Weights of a small class-conditioned image diffusion model: 32-pixel images.
Rows from block 3, named by matrix and row number. Rows with one number belong to one attention dimension. Each number is 50 + 12 x the weight over the matrix's rms, rounded and kept within 0 to 99. All counts start at 0.
# q: attention query, key and value (stacked) (model.blocks.3.attn.qkv.weight, 576x192, the q third), inputs 48-95
# k: attention query, key and value (stacked) (model.blocks.3.attn.qkv.weight, 576x192, the k third), inputs 48-95
q.58:39 65 62 53 40 52 48 41 51 36 57 43 34 36 42 26 50 57 56 53 61 46 66 46 55 52 62 52 56 60 61 53 50 51 43 47 34 57 25 40 58 28 61 60 53 55 61 28
q.59:63 38 61 42 44 30 59 79 29 61 50 37 44 54 46 40 70 38 77 32 44 43 34 55 29 30 64 75 47 57 55 58 39 46 41 77 24 46 39 62 43 45 77 57 45 50 74 57
q.60:53 15 30 39 43 54 51 38 29 69 55 38 54 46 35 54 41 55 71 62 58 62 59 52 64 65 39 35 51 47 34 44 50 48 72 49 53 27 42 49 45 71 49 54 46 43 56 47
q.61:69 37 18 59 43 29 70 51 37 52 45 46 49 57 52 42 53 57 58 39 74 69 33 34 39 56 59 51 55 59 39 25 63 33 62 38 72 52 42 54 36 46 42 50 47 42 34 66
q.62:41 35 37 44 54 51 49 44 37 45 26 46 39 50 57 32 48 47 54 24 57 57 52 33 52 43 41 49 49 53 55 80 49 34 57 59 59 64 60 52 68 51 41 57 56 56 43 55
q.63:30 83 58 60 84 46 79 62 51 52 34 36 58 49 53 38 60 35 30 50 63 37 43 71 40 24 66 81 53 52 65 45 50 55 45 59 45 76 60 31 49 26 34 56 38 62 34 42
q.64:53 52 43 46 75 53 56 51 55 37 39 68 71 48 58 49 58 29 60 29 52 52 54 48 62 44 61 56 47 46 70 41 44 35 45 46 47 40 45 45 46 41 29 53 50 42 49 47
q.65:49 30 44 38 53 59 29 41 53 54 48 38 37 66 32 48 48 46 79 69 39 60 54 57 49 36 45 50 51 50 80 58 57 44 33 53 45 58 50 53 45 39 53 26 47 46 34 44
q.66:36 47 48 43 46 50 45 65 59 58 50 53 44 62 61 53 74 59 43 41 56 62 43 55 60 36 48 58 48 47 53 54 63 26 45 46 51 50 56 66 40 73 30 55 43 41 45 35
q.67:55 41 35 47 42 35 55 45 70 45 55 23 51 53 60 24 24 33 85 40 42 48 73 69 80 18 38 23 34 49 49 76 60 51 48 37 39 53 47 42 54 52 23 44 43 67 53 77
q.68:62 46 72 63 87 34 40 50 59 56 46 59 35 61 59 44 49 53 49 38 54 58 63 52 49 39 34 57 45 44 63 63 48 58 40 44 36 80 61 37 57 76 17 62 46 68 53 46
q.69:58 42 32 54 49 31 52 42 51 44 59 56 56 45 43 33 43 42 53 38 50 44 43 49 62 47 43 44 49 43 44 41 41 55 46 48 62 51 38 62 54 55 50 44 45 61 36 77
q.70:53 31 51 39 52 39 46 42 47 50 65 32 49 53 43 37 52 78 53 46 41 47 57 48 54 59 38 38 45 39 51 57 56 35 45 44 60 41 39 39 54 52 73 42 41 47 69 64
q.71:41 44 51 59 68 45 43 60 52 42 57 53 46 46 72 37 50 37 45 43 52 48 36 48 32 43 44 46 48 47 56 43 47 32 64 62 52 56 64 40 58 40 29 71 48 39 54 40
q.72:57 36 55 51 54 45 40 53 51 53 48 51 42 34 60 38 61 43 56 55 63 45 36 40 41 74 56 56 39 46 52 61 45 40 52 42 44 47 38 60 50 41 67 41 46 51 29 38
q.73:43 46 58 46 44 39 53 55 61 47 48 53 41 47 47 37 55 55 62 55 58 42 47 59 41 55 34 44 50 52 50 58 50 57 57 37 52 53 59 46 37 55 69 39 37 37 52 58
q.74:40 49 39 42 54 40 39 44 43 55 47 59 59 57 67 45 52 39 44 67 44 45 70 59 72 63 48 53 50 55 67 52 56 35 51 44 63 52 53 40 51 40 32 48 46 64 38 52
q.75:65 66 66 59 51 50 72 45 51 53 54 46 43 53 61 41 58 52 31 41 57 58 52 49 30 30 57 43 47 44 48 53 38 54 45 45 51 56 52 67 60 34 56 50 53 62 34 41
q.76:54 52 41 37 43 50 65 27 52 41 37 29 43 44 43 47 49 51 50 55 47 52 49 46 42 53 57 54 50 50 51 55 57 45 51 36 50 43 38 50 41 57 46 47 47 39 48 46
q.77:41 57 51 75 55 56 40 49 51 42 53 46 54 58 51 54 53 40 57 39 34 54 56 53 67 48 45 52 56 57 65 48 54 48 56 49 55 61 44 48 58 61 46 51 60 53 62 39
q.78:40 24 40 43 47 35 29 34 46 53 50 44 61 46 52 55 31 39 74 54 31 72 53 36 75 56 57 44 41 49 54 58 47 43 41 57 52 47 52 25 59 57 31 42 60 78 42 44
q.79:34 54 59 46 51 62 26 50 58 47 74 77 59 39 41 44 33 40 77 50 50 53 58 64 46 82 32 37 57 54 49 67 60 48 64 58 44 45 49 27 41 54 62 49 41 47 83 39
q.80:27 39 38 42 27 31 60 53 45 51 69 67 68 36 55 52 48 29 53 49 51 28 47 45 45 42 52 51 56 50 49 27 52 59 46 81 45 56 29 24 54 62 44 65 56 56 62 73
q.81:43 43 53 37 62 59 43 51 41 41 54 47 60 59 57 42 51 69 61 41 46 42 61 36 38 52 37 62 54 55 54 49 37 42 67 59 50 60 44 54 46 66 66 43 52 48 62 39
q.82:55 60 53 27 51 46 55 46 60 50 60 74 39 47 25 64 54 38 47 60 48 50 53 47 36 48 51 53 48 48 50 49 38 61 59 46 46 71 57 29 59 59 55 42 36 58 58 38
q.83:52 85 68 35 77 62 58 55 61 50 47 57 46 67 45 74 55 38 34 74 32 41 35 51 51 16 55 50 49 51 14 42 47 69 29 49 45 35 55 30 43 62 34 65 57 45 16 38
q.84:49 35 53 47 31 48 41 42 35 47 46 53 53 62 44 55 48 65 58 50 50 49 20 50 39 46 45 43 56 38 39 40 59 59 51 31 59 40 50 75 58 75 44 21 65 45 71 68
q.85:79 51 51 57 61 56 50 47 48 52 42 39 67 48 63 66 55 56 45 29 50 45 48 29 29 45 52 53 48 41 59 63 51 64 43 53 45 49 67 56 60 46 56 59 52 63 60 42
q.86:55 47 37 55 40 58 49 52 51 43 59 42 52 56 56 44 64 63 44 27 43 40 37 54 46 60 47 45 39 50 46 53 42 23 47 38 69 39 41 68 55 53 50 57 46 55 43 44
q.87:61 67 51 47 50 65 49 51 52 43 54 55 35 42 51 67 43 67 62 39 40 46 48 56 53 41 58 51 40 48 52 55 44 46 47 50 44 63 70 48 48 49 67 68 39 42 46 53
q.88:50 40 45 34 57 61 55 54 40 49 47 53 63 56 35 75 54 48 52 59 31 42 51 38 57 53 51 49 54 46 56 34 56 74 45 52 58 57 36 64 42 55 36 39 53 51 40 52
q.89:52 46 65 59 55 40 55 53 45 75 67 66 41 62 52 32 48 38 65 42 49 55 67 55 59 31 48 49 44 65 65 45 43 52 59 52 48 52 33 26 63 36 59 49 63 67 38 56
q.90:34 48 53 40 53 60 53 61 41 51 48 46 52 37 35 38 47 36 50 64 47 52 69 59 48 47 60 54 65 53 46 46 58 46 52 69 44 56 48 38 47 57 54 48 44 53 61 47
q.91:49 45 35 51 55 51 59 45 42 36 48 55 58 49 51 40 51 44 33 64 65 59 44 42 38 47 57 52 56 47 41 48 52 47 43 39 41 40 48 42 54 34 47 51 44 50 28 41
q.92:62 63 61 56 35 35 40 43 68 51 48 45 49 48 44 41 48 55 36 54 55 58 47 58 30 78 53 52 59 50 35 46 66 55 47 44 59 59 60 93 41 53 38 22 34 31 33 44
q.93:76 51 51 37 67 34 52 42 63 51 62 50 28 58 58 48 46 44 54 51 58 26 56 54 37 38 41 34 36 51 54 53 27 55 39 42 48 53 63 47 64 45 25 58 65 56 39 63
q.94:50 35 45 47 31 26 38 39 72 49 22 43 65 74 47 43 60 83 61 50 30 60 59 54 59 70 44 47 54 43 54 51 59 34 40 52 68 43 49 69 46 59 52 18 45 48 45 51
q.95:68 44 32 34 33 38 49 51 47 47 53 59 26 57 47 25 54 61 47 52 49 44 25 48 40 44 47 42 42 50 43 48 44 54 46 44 50 41 47 75 43 36 80 38 52 32 47 59
q.96:52 66 61 36 42 59 50 36 66 61 48 52 37 48 55 59 52 33 46 48 52 49 65 45 50 59 40 50 38 40 18 39 43 51 57 47 71 54 59 72 51 47 40 35 69 63 70 63
q.97:53 50 58 64 60 49 47 62 52 54 20 54 49 44 27 62 45 60 58 52 52 32 55 61 50 59 59 49 44 49 61 59 42 55 44 53 30 57 69 05 54 36 35 44 56 65 62 49
q.98:39 21 55 38 53 44 47 48 52 52 54 34 42 47 43 58 49 66 59 51 59 34 25 48 41 36 52 47 50 53 72 49 41 49 53 63 45 33 55 40 50 44 47 57 40 46 60 40
q.99:72 57 47 49 37 72 38 49 37 49 71 37 62 40 52 53 46 35 48 39 70 56 56 40 54 67 55 48 45 46 58 67 41 72 77 71 49 64 59 63 65 32 55 81 56 57 91 38
q.100:40 41 31 40 46 51 62 41 41 51 54 58 50 76 30 44 49 34 71 50 46 62 29 58 54 43 48 50 54 52 65 20 65 69 50 54 46 52 61 54 16 60 47 48 47 54 51 67
q.101:63 58 56 62 47 66 47 41 47 35 59 64 56 53 57 64 56 31 33 19 45 49 42 43 65 33 45 42 56 48 39 56 38 66 45 43 49 67 52 65 46 61 39 57 65 68 59 68
q.102:47 79 59 58 57 48 56 65 44 58 53 71 52 41 37 60 46 60 50 56 64 29 56 36 50 34 61 65 56 47 35 56 44 28 59 50 40 54 29 41 47 49 58 52 59 53 52 49
q.103:44 50 57 51 56 44 49 67 54 51 48 66 70 48 26 61 51 59 59 52 63 47 45 61 64 32 42 22 52 46 37 59 55 50 54 32 65 56 53 35 50 56 69 33 50 50 56 44
q.104:52 51 64 49 59 41 48 56 42 66 63 36 51 61 49 32 56 39 46 42 40 69 58 57 27 47 54 64 59 46 49 56 59 55 52 51 50 44 31 46 48 45 38 53 47 60 38 43
q.105:62 53 39 48 42 37 48 37 43 47 38 51 33 53 40 51 56 65 61 48 57 60 40 42 48 41 46 52 38 53 45 46 43 39 57 45 43 48 26 52 49 53 36 62 48 47 53 60
q.106:53 64 57 40 48 55 57 52 43 48 62 60 63 57 40 49 34 58 51 46 58 52 62 70 44 47 40 53 48 53 50 50 57 45 46 46 51 59 64 58 54 58 60 34 46 47 46 44
q.107:56 66 45 57 60 63 61 61 41 54 59 33 39 44 54 50 70 67 46 28 45 58 30 48 48 35 55 72 47 54 34 32 66 55 41 48 47 60 25 48 53 34 39 68 44 35 47 47
q.108:40 68 66 74 56 56 54 54 63 55 60 49 61 56 62 39 64 47 48 57 62 48 43 58 49 37 55 64 49 49 48 41 46 56 53 65 56 48 55 44 45 42 52 61 56 57 42 47
q.109:44 44 50 41 48 35 50 47 52 36 51 47 43 56 47 38 56 67 43 58 53 57 32 36 42 41 46 48 51 47 49 43 56 52 48 55 55 42 44 51 38 42 56 48 64 40 35 40
q.110:64 70 62 45 52 51 62 51 49 70 71 47 26 60 56 39 47 32 63 46 36 47 53 68 32 20 63 31 32 54 35 41 39 45 60 47 42 48 68 41 44 50 38 20 53 52 77 68
q.111:56 66 52 52 63 60 50 63 61 30 49 59 25 53 63 28 47 46 55 50 32 56 40 41 47 52 57 57 48 45 45 52 44 53 50 54 54 59 52 66 62 57 42 57 64 37 54 63
q.112:51 56 44 51 34 51 41 60 52 45 61 58 35 47 40 09 54 26 30 36 30 45 44 59 47 40 51 61 68 47 74 49 63 46 53 57 41 76 28 37 54 36 42 55 27 68 57 52
q.113:52 76 57 38 39 40 53 52 54 39 56 55 56 44 44 58 53 61 41 42 56 38 55 54 56 53 50 47 70 54 31 41 35 51 68 61 57 42 44 61 47 54 51 47 64 48 55 46
q.114:55 40 57 56 30 53 34 39 65 49 64 52 51 24 56 35 31 33 33 53 53 34 57 64 57 68 38 51 51 43 38 60 41 61 57 45 53 49 65 31 45 35 46 57 45 53 80 49
q.115:37 66 43 39 36 23 51 45 41 50 51 45 56 51 50 34 56 68 44 51 53 50 22 39 59 44 55 56 56 46 64 51 42 36 67 52 55 44 52 71 64 41 68 45 53 36 73 61
q.116:37 35 63 37 56 48 55 46 44 62 43 60 29 82 28 48 92 60 66 41 31 56 18 56 45 23 51 62 56 50 82 43 61 47 33 49 38 49 56 53 55 64 55 49 36 39 51 42
q.117:62 65 50 42 48 55 39 50 55 57 35 40 44 68 42 52 54 50 68 24 36 52 50 44 72 73 58 45 47 46 55 55 50 49 41 57 49 57 51 70 66 55 71 26 71 28 47 60
q.118:44 31 52 40 63 48 51 50 43 50 39 44 65 44 48 35 70 49 49 62 59 62 45 56 45 49 61 62 45 41 49 29 56 39 52 63 58 40 62 34 61 56 41 68 45 56 33 51
q.119:49 44 46 51 40 47 56 46 60 50 46 54 43 59 54 26 39 37 43 62 65 45 40 44 59 55 44 57 44 50 64 65 40 44 42 53 27 42 45 61 57 53 51 49 45 43 69 56
q.120:64 42 49 55 51 54 47 45 48 48 46 36 24 63 41 67 54 43 41 65 44 54 55 42 50 43 50 57 45 49 51 45 48 52 53 49 60 50 52 41 47 55 34 60 47 69 37 59
q.121:63 62 51 66 45 43 49 52 36 38 60 48 70 52 55 53 65 39 57 68 56 60 51 40 61 63 48 49 69 49 52 46 54 51 44 60 69 58 30 80 54 37 33 56 61 58 26 53
q.122:71 40 45 60 47 37 54 45 60 57 37 48 60 45 44 56 53 59 39 57 56 38 48 53 59 51 52 46 35 49 66 55 43 33 40 29 62 48 53 66 45 51 65 42 32 53 32 43
q.123:40 43 60 45 53 64 49 72 45 37 53 42 59 38 58 53 52 44 57 49 58 48 49 49 62 55 50 55 56 48 43 23 54 40 56 75 52 56 52 53 51 66 64 40 57 48 50 38
q.124:51 43 50 48 53 55 49 47 41 48 45 55 69 49 41 59 52 55 62 49 36 69 35 48 47 57 36 59 62 52 64 55 47 46 34 61 42 55 61 54 51 56 45 58 46 55 38 55
q.125:76 36 57 45 43 44 49 36 58 32 52 49 45 48 50 48 49 53 44 50 58 38 48 49 42 70 41 29 45 48 67 41 29 44 49 55 43 41 55 55 53 52 52 38 63 28 47 48
k.58:24 48 55 73 72 39 57 55 52 58 34 62 63 61 52 51 50 51 64 52 50 60 54 37 64 41 58 56 59 48 20 54 66 49 36 65 54 54 33 53 61 58 41 33 52 52 57 54
k.59:76 74 31 71 60 64 57 49 49 36 53 43 52 48 53 33 46 29 61 51 57 62 83 61 69 35 68 62 37 42 30 47 77 44 63 58 55 56 60 53 36 49 27 67 58 45 63 50
k.60:39 22 61 38 35 10 22 81 59 25 34 52 12 47 43 39 49 41 42 41 53 36 51 45 40 54 24 53 64 48 68 45 54 42 76 49 49 49 40 68 62 46 61 74 66 51 44 62
k.61:63 62 56 48 66 53 30 50 64 44 48 35 57 48 58 48 58 57 39 04 51 31 53 40 28 57 28 49 19 53 52 45 41 51 76 32 62 49 47 40 66 57 56 66 45 58 44 42
k.62:59 47 49 45 30 49 38 55 56 45 56 43 31 54 47 42 50 61 34 42 40 44 31 35 35 69 49 58 50 44 37 45 54 42 63 44 61 43 44 57 52 53 86 43 50 42 53 32
k.63:50 52 68 60 68 52 99 38 47 46 43 54 31 63 63 59 64 49 41 56 42 55 57 52 29 30 80 40 41 48 41 55 73 55 43 65 55 39 43 41 43 41 42 60 69 58 57 61
k.64:56 67 39 68 39 45 58 57 33 54 47 59 57 37 43 48 50 44 49 36 54 42 43 40 66 32 37 45 54 49 63 69 58 49 41 55 53 27 41 54 51 68 58 64 53 48 44 59
k.65:32 58 42 32 44 43 63 42 47 63 57 26 44 61 59 66 53 53 59 46 50 49 32 44 43 63 53 55 54 59 62 39 54 45 35 22 57 39 48 74 52 43 79 60 53 63 38 60
k.66:34 46 54 49 47 48 44 65 50 71 55 64 56 38 31 56 46 58 36 64 45 55 27 37 37 49 44 48 53 49 66 27 46 73 54 61 44 49 40 55 41 57 29 51 61 44 64 61
k.67:42 54 54 31 50 53 56 52 63 46 63 82 38 38 48 64 52 53 35 40 50 46 63 55 14 49 62 39 62 44 75 59 51 40 46 52 72 38 33 23 50 15 30 52 54 51 50 38
k.68:34 67 53 63 45 53 53 52 46 66 61 49 45 47 34 62 51 32 55 32 41 58 61 36 59 53 52 48 55 47 23 48 50 56 48 26 70 58 46 58 57 53 46 17 60 60 17 69
k.69:55 62 47 52 61 52 60 34 59 49 56 59 71 43 51 51 60 50 39 34 49 52 45 49 08 63 57 52 46 53 40 32 45 51 50 53 48 50 59 53 50 35 49 53 62 50 43 30
k.70:52 50 51 44 35 39 61 49 54 46 60 59 65 46 35 37 61 65 29 59 63 56 36 47 31 42 58 45 49 64 59 36 38 38 52 53 49 42 35 49 44 35 51 36 55 36 31 48
k.71:38 47 53 65 71 51 50 55 61 40 44 70 54 47 54 32 49 54 40 51 50 53 36 52 40 52 49 53 45 54 43 51 52 43 47 51 43 48 51 57 52 37 57 69 43 53 56 47
k.72:76 55 37 53 58 58 50 49 56 61 56 43 58 61 40 36 29 68 45 53 65 44 47 47 48 59 49 45 39 48 56 49 55 56 44 39 37 51 46 57 50 66 49 42 53 59 59 53
k.73:69 65 47 49 58 55 54 47 39 68 56 30 45 33 57 51 52 67 48 43 51 58 38 61 36 41 55 47 50 56 53 44 55 55 62 46 44 45 53 53 44 59 62 51 49 54 57 52
k.74:35 64 40 46 61 71 52 47 50 41 42 61 78 43 45 55 53 43 61 64 39 38 54 54 53 49 36 79 57 53 42 36 52 36 54 62 56 63 45 32 64 67 53 61 45 52 38 47
k.75:72 46 45 51 65 50 54 55 63 36 44 61 44 44 38 42 37 36 46 45 43 29 45 55 46 34 58 45 41 39 73 52 36 52 57 53 49 58 53 61 37 47 55 56 45 46 49 78
k.76:67 53 44 50 49 56 46 44 53 66 65 34 58 54 32 52 57 44 45 55 41 45 34 52 54 41 46 69 61 45 62 51 57 43 48 49 59 51 56 54 39 54 55 47 36 45 67 53
k.77:21 43 55 41 51 47 36 59 43 51 43 61 42 66 53 41 54 52 51 51 31 58 40 53 59 54 45 32 73 59 51 50 67 44 51 55 69 41 47 40 58 39 59 47 56 54 41 43
k.78:23 40 60 43 27 71 29 29 57 67 49 52 30 66 45 62 72 56 67 33 47 43 42 47 22 77 37 21 70 73 52 43 60 77 18 48 55 54 31 35 64 65 37 47 48 62 69 40
k.79:28 40 52 35 26 64 22 46 73 51 59 66 38 45 43 55 54 55 52 48 41 70 42 38 42 88 44 05 76 83 56 42 76 68 30 48 59 41 47 48 51 73 40 44 58 47 62 32
k.80:47 61 40 44 76 60 40 57 54 52 59 80 52 44 45 63 44 64 51 37 56 70 61 43 48 50 57 56 59 44 62 62 45 63 53 61 37 73 53 28 52 30 34 61 48 52 36 57
k.81:48 63 41 52 64 72 58 55 36 49 39 32 44 46 78 67 59 37 43 47 28 52 78 60 43 65 55 47 53 57 11 47 55 57 60 68 67 49 26 47 43 34 55 56 55 65 64 34
k.82:46 46 35 37 70 60 40 54 26 60 43 53 70 46 49 58 32 49 71 62 65 50 95 63 81 46 53 48 59 60 42 42 45 79 53 45 41 56 72 31 57 53 48 39 68 60 58 41
k.83:51 37 46 49 38 46 61 40 75 49 66 56 46 55 33 44 52 54 80 74 65 62 54 36 64 51 56 51 58 48 73 53 42 52 53 64 47 48 76 49 48 59 66 49 57 32 67 35
k.84:52 64 60 55 46 54 57 46 54 77 60 75 56 69 60 46 64 55 64 45 68 81 33 58 51 47 52 39 48 57 69 39 52 48 45 48 55 48 33 53 49 68 26 72 34 52 58 51
k.85:48 45 43 63 23 36 64 49 71 57 40 76 51 48 48 38 20 09 39 49 73 47 91 41 64 41 61 11 51 52 31 66 42 38 48 46 55 40 38 28 78 64 43 52 60 59 33 56
k.86:52 41 50 60 42 30 58 38 43 57 49 62 53 60 52 25 31 61 42 62 56 33 28 55 52 52 36 35 58 51 67 43 52 47 36 55 44 50 32 53 66 54 51 57 52 58 68 70
k.87:59 47 50 47 38 43 51 59 53 50 48 61 46 61 50 43 34 48 53 36 61 43 45 48 68 56 49 23 59 45 33 52 61 40 56 37 61 45 43 43 76 43 19 43 46 45 66 81
k.88:43 66 47 56 52 39 63 46 51 36 55 51 54 49 46 51 50 34 49 49 45 45 45 36 63 49 48 43 49 46 59 54 47 54 43 61 53 49 53 57 46 35 45 54 44 43 49 55
k.89:43 48 70 37 60 51 51 47 38 48 49 47 74 47 67 70 48 45 45 36 59 38 64 64 42 51 66 54 40 59 61 58 52 58 33 38 42 57 42 35 56 56 58 85 51 53 44 35
k.90:40 45 54 64 55 56 59 57 30 56 56 57 41 61 50 40 41 55 57 68 45 59 58 65 42 37 53 41 55 45 35 43 62 61 43 48 52 51 70 40 46 61 48 44 33 60 69 64
k.91:56 56 39 54 55 57 44 50 57 71 58 42 37 65 49 38 56 59 35 64 53 49 42 42 49 51 55 59 41 42 62 58 39 58 40 50 40 49 47 57 42 44 64 50 55 60 61 41
k.92:79 45 49 55 49 43 44 50 43 49 59 34 75 34 37 57 45 57 38 32 41 52 54 57 51 64 44 54 27 64 46 67 42 27 62 31 57 57 68 80 39 59 67 43 29 36 60 41
k.93:71 51 28 60 39 51 54 24 51 54 56 53 41 68 47 44 49 31 44 45 48 47 31 42 57 51 47 41 48 57 61 43 44 58 33 58 52 36 49 59 34 52 43 43 50 42 43 53
k.94:39 58 46 39 63 68 42 38 61 28 54 56 87 50 70 81 54 41 53 45 48 52 48 48 57 59 29 57 44 54 55 39 48 51 74 74 44 68 75 53 55 33 67 56 54 53 36 23
k.95:66 49 45 58 40 47 47 38 57 56 80 40 50 42 51 44 44 61 41 47 49 46 50 45 66 44 44 47 36 44 58 44 45 44 45 59 51 51 40 65 33 40 37 51 63 46 57 50
k.96:77 47 36 39 68 47 41 66 47 62 50 43 45 54 44 64 43 56 52 43 41 36 68 50 53 46 46 56 60 45 79 54 49 45 53 54 48 61 56 56 44 55 66 86 44 63 66 51
k.97:43 46 50 74 50 39 55 37 41 58 43 54 68 53 47 43 40 49 34 50 47 47 61 64 47 46 51 44 42 46 86 53 52 44 55 44 70 51 58 49 66 48 26 53 55 47 49 55
k.98:36 51 60 49 37 57 52 46 42 49 53 14 53 69 51 64 59 31 49 59 39 59 26 55 77 41 64 43 49 49 48 30 71 48 60 51 54 43 74 51 46 42 56 54 36 60 44 44
k.99:56 41 55 67 38 50 47 43 46 63 51 41 60 35 46 65 36 53 32 71 56 43 75 31 93 61 52 56 36 39 21 47 42 40 45 47 41 61 60 52 51 56 38 28 56 48 61 63
k.100:74 31 46 34 64 53 42 54 50 56 74 53 08 61 38 47 44 67 36 48 28 54 11 44 41 34 60 79 44 53 99 37 53 65 34 54 33 70 41 47 48 59 23 48 41 43 35 55
k.101:46 50 48 58 56 44 50 43 67 51 50 45 28 35 61 59 58 58 51 50 41 46 69 42 46 61 46 39 60 45 43 65 37 63 66 48 60 54 60 47 55 45 48 45 52 55 54 38
k.102:33 57 58 56 52 26 36 61 49 61 37 70 49 58 56 55 64 56 58 45 43 57 60 46 46 57 51 53 74 61 34 55 60 64 45 67 52 51 47 42 50 27 52 49 62 50 60 48
k.103:51 59 69 43 18 39 45 62 30 62 43 68 64 40 48 49 63 71 44 60 44 44 37 53 25 49 58 52 39 52 31 52 56 49 55 47 51 49 56 54 46 49 73 48 41 52 63 43
k.104:15 52 45 30 44 68 43 52 48 37 45 46 56 46 44 64 52 58 56 46 41 60 36 62 50 43 55 58 40 43 65 44 55 41 62 44 48 40 35 30 49 42 51 57 41 51 45 50
k.105:71 56 52 54 52 34 45 46 44 55 39 43 37 49 49 61 44 44 64 49 47 32 50 43 39 67 52 46 60 54 65 43 50 70 42 41 41 51 49 56 36 47 34 41 62 56 60 44
k.106:58 54 59 55 57 49 52 59 48 40 40 55 53 38 61 52 49 68 43 51 52 46 54 53 58 47 46 67 26 46 47 45 49 43 54 46 50 47 48 59 46 67 61 39 38 40 44 49
k.107:42 40 46 53 57 37 50 44 59 41 39 45 50 47 61 38 54 40 39 50 38 56 54 54 58 37 53 68 41 41 26 54 56 54 58 53 58 55 50 57 48 46 37 58 59 52 48 48
k.108:29 56 57 52 68 45 54 74 49 25 47 40 57 51 63 36 45 51 53 54 54 47 46 57 47 42 51 72 46 49 36 45 54 34 69 63 43 40 49 32 47 44 52 51 42 53 40 48
k.109:36 56 53 50 54 50 57 55 56 44 60 31 60 44 57 57 50 51 54 47 51 37 42 42 65 50 44 58 53 52 72 44 46 34 69 63 55 31 36 64 45 33 71 47 64 35 55 40
k.110:67 49 46 62 48 55 64 50 40 75 62 51 34 53 31 71 57 57 42 61 71 47 51 63 44 08 62 41 39 50 23 47 44 67 36 22 48 73 56 53 35 58 33 61 26 54 54 56
k.111:67 46 53 50 52 40 48 45 57 63 44 48 34 39 47 56 44 48 43 45 55 49 50 35 53 41 42 48 59 42 64 42 45 57 41 64 49 65 54 59 54 44 42 44 58 46 65 70
k.112:41 24 45 52 63 54 47 53 68 46 48 38 65 51 51 25 52 35 36 78 54 68 70 50 68 68 49 68 40 41 30 47 52 42 59 63 58 59 65 47 35 52 14 37 63 32 30 56
k.113:54 41 43 45 48 47 36 60 52 39 44 60 61 47 50 27 42 59 63 58 35 41 65 43 40 43 41 48 54 45 87 56 40 59 71 62 39 60 37 54 53 63 47 43 75 65 46 50
k.114:61 58 30 53 23 56 51 45 52 64 33 61 56 64 33 67 63 57 48 47 64 36 77 52 60 58 47 27 47 33 00 31 55 53 39 33 59 44 59 44 33 55 66 47 32 42 53 48
k.115:48 45 59 59 38 35 41 55 54 51 55 72 58 55 30 47 49 60 31 80 54 48 34 53 23 39 46 61 65 41 54 39 45 61 45 37 33 28 76 59 37 65 28 38 47 56 35 49
k.116:20 50 55 30 74 57 73 53 42 44 46 44 55 63 67 58 48 48 58 37 48 70 38 46 50 51 49 62 56 62 88 49 54 47 34 55 57 41 34 56 63 67 51 51 55 55 31 46
k.117:62 41 34 19 62 64 53 47 35 54 46 56 40 37 57 23 50 42 55 59 46 60 54 60 51 36 40 50 50 50 72 55 48 47 54 58 52 46 80 47 51 33 49 50 44 37 42 37
k.118:69 57 52 37 44 65 56 43 42 39 60 53 44 49 58 39 44 56 46 61 64 59 58 59 52 53 53 59 52 48 60 61 46 43 50 51 31 33 37 52 50 54 59 55 50 46 50 46
k.119:52 51 56 45 67 46 38 47 32 30 79 40 60 51 59 43 59 58 56 40 61 38 50 41 38 44 45 44 36 48 51 54 38 49 61 53 57 50 41 53 41 54 62 57 64 36 67 50
k.120:57 52 44 35 38 33 57 52 47 46 61 31 47 69 46 49 40 72 49 64 58 39 62 43 53 52 53 35 62 51 58 47 50 43 41 50 54 48 33 57 56 63 51 42 47 54 57 70
k.121:50 66 47 64 53 39 55 64 61 51 47 44 53 51 41 52 35 43 71 58 45 22 25 51 62 61 48 34 51 54 82 34 44 42 52 73 35 57 53 62 43 54 56 52 53 52 69 58
k.122:58 43 34 53 36 49 43 32 47 65 58 60 56 48 45 44 47 44 50 42 57 50 39 43 43 63 44 50 46 53 59 39 45 46 54 52 53 49 45 47 46 45 58 46 37 48 53 46
k.123:37 52 51 51 53 45 50 68 40 50 55 60 39 48 46 51 50 48 45 60 50 49 34 47 44 46 52 55 62 48 12 40 54 52 54 52 51 42 52 44 50 53 44 41 41 55 61 62
k.124:11 37 54 41 46 45 43 52 51 38 62 72 59 58 51 52 62 32 50 50 37 66 60 49 57 82 45 41 58 46 49 47 47 51 61 58 58 53 62 60 56 38 42 53 69 44 34 35
k.125:81 32 27 64 41 45 44 39 60 51 59 54 35 49 46 65 58 57 42 43 48 52 48 31 50 52 49 44 51 54 48 67 55 65 52 47 47 48 40 66 49 43 53 39 42 41 39 46